{"model": "image VAE", "dataset": "seven-segment displays showing three digits", "train_examples": 97500, "image_size": 32, "crop_scale_min": 1, "horizontal_flip": false, "translate": 0.06, "bottleneck": "kl", "downsampling_factor": 4, "encoder_arch": "resnet", "encoder_norm": "layernorm", "encoder_activation": "relu", "encoder_depths": [3, 3, 3], "encoder_kernel_size": 3, "encoder_stem": "deep", "encoder_avg_pool_shortcut": true, "encoder_dropout": 0.05, "encoder_widths": [64, 128, 256], "loss": "mse", "latent_channels": 32, "decoder_norm": "groupnorm", "decoder_activation": "silu", "decoder_weight_standardization": false, "decoder_channel_attention": "eca", "decoder_widths": [48, 96, 96], "decoder_blocks_per_level": 1, "decoder_block": "basic", "decoder_attention": false, "decoder_upsampling": "transposed_conv", "kl_weight": 0.01, "init": "trunc_normal_002", "residual_init": "zero_last", "optimizer": "muon", "muon_scale": "match_rms_adamw", "lr": 0.0057, "momentum": 0.95, "nesterov": true, "orthogonalizer": "newton_schulz_5", "adamw_lr_other_params": 0.001, "gradient_noise": 0.3, "magnitude_pruning": 0.3, "steps": 12800, "batch_size": 256, "epochs": 33.6, "lr_schedule": "linear", "final_lr_fraction": 0.01, "warmup_steps": 640, "weight_decay": 0.02, "adamw_weight_decay_other_params": 0.01}
Rows from block 1 of the decoder of a small image VAE, named by matrix and row number. Rows with one number belong to one channel. Each number is 50 + 12 x the weight over its row's rms, rounded and kept within 0 to 99. All counts start at 0. After the name is the row's rms in percent of the matrix's.
After each channel's rows are labels from the 100 images, of 14848, where the channel reaches its highest value: "responds to" is what is common among them; "patch colour" is the nearest of a few named colours to the mean colour under the peak. Only what is clearly more common there than usual is listed. The data: seven-segment displays showing three digits.
# convs0: first 3x3 conv (decoder.mid.1.convs.0.weight, 96x96x3x3, each kernel summed), inputs 0-95
# convs1: second 3x3 conv (decoder.mid.1.convs.1.weight, 96x96x3x3, transposed, each kernel summed), outputs 0-95

convs0.80 109:48 53 33 61 53 42 44 34 34 46 63 58 44 51 47 53 50 54 46 52 54 34 43 16 40 35 46 36 52 72 57 38 42 62 57 35 45 57 37 55 47 56 32 26 37 77 69 56 42 63 49 41 55 32 76 52 27 51 43 51 56 56 33 51 35 20 40 35 62 48 45 72 47 43 51 37 59 44 39 43 45 52 35 57 57 46 58 33 48 34 44 67 58 27 59 49
convs1.80 095:65 35 65 43 43 42 50 55 72 43 39 50 59 59 63 57 46 35 47 41 42 46 42 45 41 47 44 67 47 23 28 80 63 38 53 79 45 53 60 65 44 25 51 34 27 54 58 68 53 59 55 32 58 67 57 61 72 62 50 63 48 52 59 42 48 49 34 59 39 32 60 60 49 55 50 46 47 58 47 51 37 61 50 43 54 32 44 36 53 55 25 50 42 64 26 38
responds to: amber glow
patch colour: brown

convs0.91 097:48 53 46 49 64 58 48 76 16 60 64 48 54 73 47 45 49 50 52 71 60 71 70 60 58 57 58 66 46 52 56 63 71 40 53 48 38 48 69 43 54 52 49 45 56 37 55 57 74 62 50 63 47 53 61 39 59 60 45 28 62 63 33 44 55 55 56 75 63 49 43 42 41 40 30 60 52 48 71 37 48 58 37 51 56 62 19 55 41 36 50 56 56 67 68 58
convs1.91 118:49 43 52 45 60 43 49 42 33 43 40 53 53 33 42 54 32 42 38 57 48 64 51 49 50 57 60 50 48 58 67 47 66 53 44 52 48 29 42 29 53 48 28 30 39 63 51 50 62 49 37 28 50 34 64 35 60 67 72 53 37 59 43 51 28 59 41 37 29 64 10 47 44 41 47 54 45 37 34 63 53 37 33 70 49 51 60 52 33 35 32 36 59 71 51 45
responds to: blue glow; white glow
patch colour: blue

convs0.1 090:32 40 66 58 33 60 57 63 53 33 49 34 61 37 75 38 53 43 58 31 57 42 51 49 41 47 44 69 49 47 48 72 43 26 59 24 52 57 69 53 62 48 69 50 51 62 36 67 55 33 58 42 42 52 51 36 54 38 73 39 60 39 55 70 34 59 56 61 55 19 53 59 30 34 46 55 61 45 56 54 60 40 65 39 64 43 58 52 36 41 45 50 60 61 37 38
convs1.1 101:32 45 48 36 44 70 67 47 58 66 38 38 54 46 33 52 48 49 56 62 58 23 61 89 60 41 37 59 49 69 56 51 44 63 42 56 60 67 49 60 40 40 20 52 51 56 62 52 52 57 41 39 63 44 54 52 36 50 49 36 53 53 29 35 40 40 62 56 43 46 62 58 53 59 73 58 20 43 41 47 50 58 57 51 38 56 42 41 41 50 28 27 57 44 61 30
responds to: green glow
patch colour: green

convs0.93 100:48 38 37 46 58 28 39 46 54 42 71 37 63 35 45 62 24 55 44 25 49 62 20 72 40 31 46 55 34 37 35 56 29 39 43 52 54 53 24 62 64 45 63 49 53 48 42 32 55 63 37 58 56 52 49 49 71 30 75 58 49 61 65 58 39 34 47 31 39 57 54 41 31 46 50 49 39 53 38 43 40 43 51 32 58 42 51 45 37 44 61 52 43 59 50 45
convs1.93 110:48 38 56 47 64 45 64 41 49 52 47 49 44 43 49 71 73 35 53 58 58 44 41 40 45 40 62 64 63 55 37 53 69 73 60 64 40 70 59 57 60 57 26 45 63 73 67 28 51 32 64 59 69 59 44 50 34 49 25 44 64 39 62 32 55 55 64 51 49 55 51 70 56 57 60 53 43 57 29 52 66 68 24 60 49 44 50 67 58 34 43 57 59 55 55 40
responds to: dark on pale
patch colour: grey

convs0.59 098:40 20 29 43 49 43 39 61 43 60 55 65 37 41 46 54 68 36 73 60 56 54 34 63 69 45 65 56 47 34 52 46 30 39 50 53 56 29 65 56 55 42 51 48 58 34 64 43 58 55 40 46 71 58 49 44 42 63 52 40 60 48 67 41 76 54 44 60 48 35 33 25 58 51 55 45 26 44 67 64 61 38 59 48 34 59 55 39 33 58 65 47 48 57 60 28
convs1.59 094:62 39 56 60 69 45 54 67 55 47 68 54 53 40 45 34 42 41 60 20 43 60 51 65 64 72 58 37 36 44 58 72 30 35 68 52 32 55 43 48 32 64 50 29 41 82 48 47 42 35 54 57 62 67 65 27 46 33 51 44 62 43 42 49 42 50 44 55 54 35 60 27 38 49 48 45 55 38 44 38 47 47 42 46 28 54 49 55 46 59 41 47 68 39 38 64
responds to: white glow
patch colour: grey

convs0.86 101:21 43 56 39 48 35 64 52 64 47 61 48 62 48 61 32 51 39 56 35 55 56 47 68 44 22 76 59 57 68 51 57 38 57 54 58 45 45 24 65 31 57 46 54 62 48 39 53 45 56 39 33 36 42 48 44 51 55 42 65 54 42 50 56 33 42 38 40 66 43 59 44 63 48 39 71 49 75 48 48 73 45 49 40 63 35 49 51 72 46 60 63 83 53 39 48
convs1.86 093:59 47 52 57 43 54 35 26 63 36 42 48 49 59 70 40 37 60 38 54 31 35 53 48 51 38 65 41 58 26 53 46 53 46 23 35 28 38 64 48 56 58 55 52 59 18 54 56 63 42 48 66 54 41 44 62 28 67 59 38 63 78 42 51 60 69 46 66 39 62 43 49 30 51 67 48 34 61 58 46 58 48 47 55 69 59 45 48 56 50 43 46 42 39 63 73
responds to: amber glow; red glow
patch colour: brown

convs0.53 111:33 40 31 64 54 49 45 44 43 49 71 39 45 23 40 28 51 34 57 56 66 39 40 47 45 26 33 54 53 31 43 53 50 45 35 41 55 38 33 59 51 47 42 41 55 53 45 45 47 38 20 56 47 60 54 58 53 46 34 39 54 35 42 45 66 80 35 47 31 58 57 66 57 28 50 55 44 53 27 32 39 35 58 52 44 49 31 42 68 54 52 44 48 26 47 37
convs1.53 089:64 56 62 63 57 53 38 50 39 58 61 38 64 48 60 62 51 41 45 57 53 59 58 41 65 60 71 51 58 62 50 43 35 39 42 36 68 37 37 57 56 39 70 47 44 65 64 61 60 45 25 50 76 54 39 58 68 51 50 59 34 48 77 42 41 56 50 51 41 31 63 50 70 54 62 74 64 73 35 67 48 38 32 48 52 37 53 42 73 49 23 41 52 43 44 53
responds to: red glow
patch colour: pink

convs0.17 103:43 71 43 31 21 54 42 52 32 38 33 37 42 55 56 59 45 63 49 52 40 51 66 44 19 46 54 54 43 36 50 61 42 53 39 64 28 67 47 50 59 71 33 57 58 49 36 57 24 55 50 28 44 36 48 44 71 62 41 24 57 39 49 33 52 51 56 36 53 46 45 48 64 51 60 44 44 34 36 47 29 75 52 42 44 42 54 58 57 65 40 49 33 60 56 46
convs1.17 097:61 45 30 55 50 47 82 40 48 45 41 50 56 56 32 44 30 48 47 35 41 51 43 55 26 41 50 54 42 38 70 49 51 43 59 68 53 61 49 59 63 60 34 26 38 29 52 61 31 60 38 63 33 53 65 30 69 55 31 61 42 40 37 27 53 45 31 51 60 54 55 42 40 59 19 37 45 58 42 63 36 45 39 43 58 54 36 51 54 61 37 51 56 65 58 38
responds to: red glow
patch colour: brown

convs0.89 097:36 57 71 27 68 73 72 38 52 52 24 63 40 62 63 53 34 36 48 38 46 44 56 52 61 55 30 58 51 68 79 68 60 43 66 34 60 48 72 45 57 49 32 39 45 61 58 55 58 38 60 63 57 46 53 42 28 70 57 48 47 58 47 56 65 27 67 47 48 58 50 56 49 67 64 67 42 56 57 44 53 49 40 58 65 39 54 43 48 33 61 50 52 54 60 42
convs1.89 088:41 56 39 42 41 34 53 53 54 40 56 49 53 56 44 67 35 49 41 41 30 33 70 53 47 50 37 20 53 58 42 48 56 42 23 52 29 61 38 55 61 31 44 58 44 49 53 42 56 49 43 52 09 40 37 41 53 61 40 63 64 38 24 60 39 62 39 25 37 26 56 33 56 47 46 64 55 56 43 56 40 36 49 48 37 44 58 47 29 48 35 41 48 52 39 58
responds to: red glow
patch colour: red

convs0.43 106:44 37 60 51 43 50 54 50 45 46 36 51 61 36 53 62 36 46 35 57 47 74 61 43 62 25 54 23 39 54 67 50 51 48 56 69 41 60 46 51 68 50 72 50 66 60 39 56 57 45 33 43 46 62 65 78 60 49 70 50 51 37 19 29 59 49 52 43 33 44 58 37 54 53 63 47 52 40 48 45 49 54 74 39 82 40 43 77 47 54 57 45 47 41 53 36
convs1.43 103:38 16 63 47 34 64 57 53 42 60 66 70 36 36 55 36 36 49 57 33 60 43 33 46 54 51 47 63 47 46 64 48 58 50 74 37 44 25 66 53 53 27 51 48 46 44 39 45 76 42 26 44 50 35 34 35 57 62 47 46 36 56 53 53 53 36 59 56 60 38 42 54 50 66 41 35 33 61 64 44 41 55 38 45 60 53 61 46 52 63 36 69 62 33 32 44
responds to: blue glow
patch colour: blue

convs0.57 094:37 26 64 65 45 48 42 32 58 49 32 51 29 45 62 37 55 58 65 41 53 32 44 35 48 36 52 57 72 55 36 55 64 43 38 59 65 51 28 31 43 59 52 75 49 41 45 36 37 81 30 46 44 59 50 61 39 45 64 45 43 68 52 36 47 49 67 50 45 68 57 66 59 44 22 45 65 49 34 33 58 53 59 56 31 34 48 51 51 40 51 52 52 37 44 58
convs1.57 107:55 53 66 70 23 55 39 35 64 58 53 51 67 83 59 21 39 58 62 40 45 45 53 41 59 55 47 71 55 63 59 49 48 58 56 56 51 44 64 37 32 51 39 49 58 53 41 55 49 59 35 62 57 54 47 53 28 45 71 56 61 40 53 62 41 29 40 52 45 70 71 29 71 37 46 41 73 27 44 67 67 53 47 39 46 49 55 49 38 57 54 61 46 62 45 50
responds to: white glow
patch colour: grey

convs0.61 091:67 40 54 45 52 58 55 33 55 33 50 80 57 49 54 54 42 65 34 41 14 50 46 51 52 42 62 51 33 54 48 44 48 31 37 61 24 61 50 53 52 55 58 55 46 59 73 52 59 49 40 45 48 23 30 27 58 26 54 43 21 43 58 33 41 46 51 65 64 53 50 21 53 41 59 54 54 53 44 41 53 44 53 68 68 60 56 41 54 51 45 61 30 47 54 44
convs1.61 095:48 42 72 55 46 47 31 44 31 43 51 65 53 48 39 34 59 39 43 52 48 65 67 23 59 53 61 46 46 64 51 65 42 64 66 49 68 43 55 37 46 38 61 38 44 50 44 75 35 57 59 57 58 63 45 64 37 47 51 42 52 53 56 73 56 36 38 76 38 52 52 52 49 44 32 43 37 55 87 54 42 60 52 51 46 50 26 46 47 47 53 38 37 44 20 26
responds to: white glow
patch colour: white

convs0.87 099:47 50 71 53 51 50 39 36 63 39 29 47 56 62 42 64 44 61 47 62 51 34 44 51 33 51 46 71 69 42 44 72 52 40 53 55 72 60 58 34 33 52 32 40 46 39 50 52 46 28 13 49 32 59 43 41 48 28 83 58 49 43 56 36 60 45 72 61 53 45 46 59 58 37 70 46 52 62 55 59 39 27 56 56 57 52 59 58 44 42 46 43 64 47 59 32
convs1.87 100:58 60 59 57 57 45 42 60 74 56 60 42 39 58 35 36 26 49 66 50 35 65 45 55 50 51 67 49 56 46 27 72 47 49 64 63 52 46 17 50 78 44 59 41 59 46 56 57 52 55 52 64 46 30 45 33 50 50 55 38 43 64 39 38 65 83 60 46 28 47 46 28 49 50 59 41 60 41 51 57 56 31 63 42 64 63 37 59 47 56 31 63 53 35 46 40
responds to: dark on pale; green glow
patch colour: green

convs0.73 098:29 32 39 55 57 44 41 42 45 51 43 77 62 28 49 45 55 54 60 67 66 23 53 77 48 26 33 32 52 46 45 58 44 40 56 34 34 66 42 65 67 51 47 59 31 33 51 38 83 39 33 61 56 49 60 29 58 49 59 45 64 34 51 40 49 60 42 48 45 51 39 65 70 56 47 60 56 42 60 51 57 73 60 51 58 41 56 42 49 51 54 41 48 44 55 42
convs1.73 109:48 26 33 45 54 55 49 57 34 50 46 43 70 49 66 54 56 43 45 57 36 64 73 51 60 50 44 25 67 36 28 44 57 55 49 49 44 45 49 28 47 58 64 39 42 32 45 54 38 50 54 46 45 73 70 38 44 57 65 28 39 35 51 60 26 37 55 55 50 25 55 59 55 61 30 52 42 67 48 23 67 36 36 66 51 56 54 38 56 37 44 62 55 60 65 50
responds to: green glow
patch colour: green

convs0.10 094:67 45 56 62 35 50 40 35 46 46 61 44 60 48 52 52 55 52 48 55 47 46 57 27 60 55 54 43 66 33 66 50 36 54 42 56 49 46 33 21 50 36 57 43 52 54 76 49 44 55 37 20 55 67 40 65 62 30 37 43 38 36 53 35 58 63 45 31 38 50 54 55 34 33 60 26 66 51 52 36 59 54 64 65 23 49 46 56 75 50 39 45 67 62 39 63
convs1.10 110:65 40 39 39 50 50 61 52 34 31 38 52 45 74 39 63 46 62 36 61 41 53 45 36 50 36 51 50 46 64 34 44 06 44 45 41 47 54 71 52 68 55 43 38 57 49 60 40 49 55 37 47 52 61 51 42 30 61 60 54 48 56 43 55 50 55 71 36 55 50 36 67 30 46 50 51 57 68 36 35 57 19 41 49 21 74 54 55 39 55 55 40 48 49 35 58
responds to: white glow
patch colour: grey

convs0.28 106:36 48 37 61 52 60 39 33 36 39 50 40 50 66 43 28 52 52 65 39 57 49 78 38 55 67 59 34 54 65 77 49 62 52 36 47 42 47 44 22 53 53 59 57 57 52 40 55 61 32 71 47 47 53 51 66 50 65 64 47 46 37 46 50 39 51 52 75 52 62 46 36 62 52 48 80 68 44 50 74 67 56 42 42 61 52 41 34 26 50 68 60 48 41 67 49
convs1.28 097:45 44 39 40 51 47 34 59 63 66 58 24 44 45 30 51 44 74 44 60 39 53 36 49 70 45 50 48 29 63 44 35 51 51 34 23 40 30 55 41 43 54 66 67 56 41 57 34 57 55 57 69 41 32 41 57 70 57 32 67 58 56 30 53 43 53 51 59 56 38 59 30 36 55 41 59 39 56 53 55 51 62 38 34 51 59 32 24 44 55 43 31 34 54 36 38
responds to: red glow; white glow
patch colour: red

convs0.52 093:69 52 48 52 57 26 55 49 42 53 22 44 26 57 41 48 68 51 56 42 49 44 29 39 39 38 49 46 57 47 56 46 47 59 37 61 42 52 31 72 62 41 55 55 54 64 45 71 61 59 46 63 49 60 56 58 60 30 30 51 46 52 29 46 51 63 53 43 50 46 57 41 46 40 41 53 66 67 39 87 38 69 23 42 54 58 46 57 64 54 48 46 41 49 30 22
convs1.52 112:65 60 46 42 42 60 44 49 20 61 51 52 45 66 46 47 52 49 50 38 46 49 31 61 47 57 47 47 36 64 57 48 18 44 39 30 38 35 72 57 50 57 37 50 80 58 63 58 56 63 47 53 33 32 56 52 50 53 49 56 63 54 33 57 72 69 66 36 60 55 43 33 47 35 53 70 24 52 45 64 38 25 45 40 46 46 40 55 54 55 52 68 49 72 37 56
responds to: red glow; first digit: 4
patch colour: brown

convs0.82 093:62 42 42 47 52 49 76 62 47 43 64 36 30 51 57 72 57 56 49 54 41 29 48 33 41 45 37 44 67 34 74 54 52 72 30 36 43 26 47 59 48 65 63 33 38 54 72 52 40 42 58 53 60 38 47 53 74 51 49 66 50 49 70 66 26 56 44 47 41 44 47 55 48 50 43 30 39 41 66 36 46 42 49 28 66 68 42 47 62 59 45 54 37 36 55 51
convs1.82 093:37 59 36 45 73 57 38 45 60 40 66 47 49 37 39 43 51 34 71 39 33 70 55 47 46 42 24 65 35 43 70 67 51 55 49 56 60 57 56 47 45 62 50 62 41 73 43 81 54 41 32 55 48 57 49 53 37 46 46 43 53 48 39 46 38 55 46 46 70 41 69 54 35 56 45 29 59 55 50 82 51 43 45 45 28 43 35 35 67 72 70 52 45 53 55 45
responds to: red glow
patch colour: red

convs0.71 098:48 79 54 33 46 40 52 70 36 55 32 59 54 32 69 51 36 63 63 35 55 47 24 63 60 54 51 47 47 51 51 32 53 43 53 47 44 61 46 48 49 63 30 46 57 55 50 48 36 41 65 62 49 38 50 52 29 40 52 42 85 72 44 70 40 55 35 44 67 61 60 68 41 52 26 34 59 41 44 38 58 52 62 36 48 41 43 59 63 59 64 41 58 58 26 53
convs1.71 101:51 30 51 50 55 32 53 42 47 67 20 47 70 28 38 59 44 67 48 62 43 63 50 52 57 40 36 45 13 38 69 49 45 44 41 63 56 41 44 52 50 43 24 55 55 56 55 47 37 36 58 73 44 47 51 43 44 49 56 57 52 41 68 64 37 38 45 62 68 21 44 31 52 51 52 44 61 73 57 49 36 54 57 71 58 43 38 32 39 45 63 51 44 63 57 54
responds to: blue glow
patch colour: blue

convs0.47 090:45 45 52 43 44 51 38 59 59 48 63 63 34 70 19 58 39 35 49 45 58 56 54 53 50 19 50 50 34 43 40 36 59 43 56 55 58 53 44 42 49 69 50 31 55 66 32 73 71 63 56 36 55 59 55 62 67 45 57 54 50 46 74 48 44 53 56 46 33 52 50 42 45 61 44 53 51 62 43 62 63 68 52 49 66 51 57 47 23 82 27 45 28 47 42 33
convs1.47 108:39 56 55 46 34 45 52 34 66 24 53 59 50 45 53 23 66 45 59 43 68 49 54 31 55 52 57 43 33 59 50 61 51 35 51 24 37 46 53 47 45 62 40 58 32 44 45 36 61 68 61 42 57 44 50 52 63 54 53 36 60 45 57 58 82 47 49 42 39 67 44 45 69 40 47 43 44 68 54 45 56 70 40 43 46 35 40 84 67 64 49 56 48 80 40 43
responds to: green glow
patch colour: green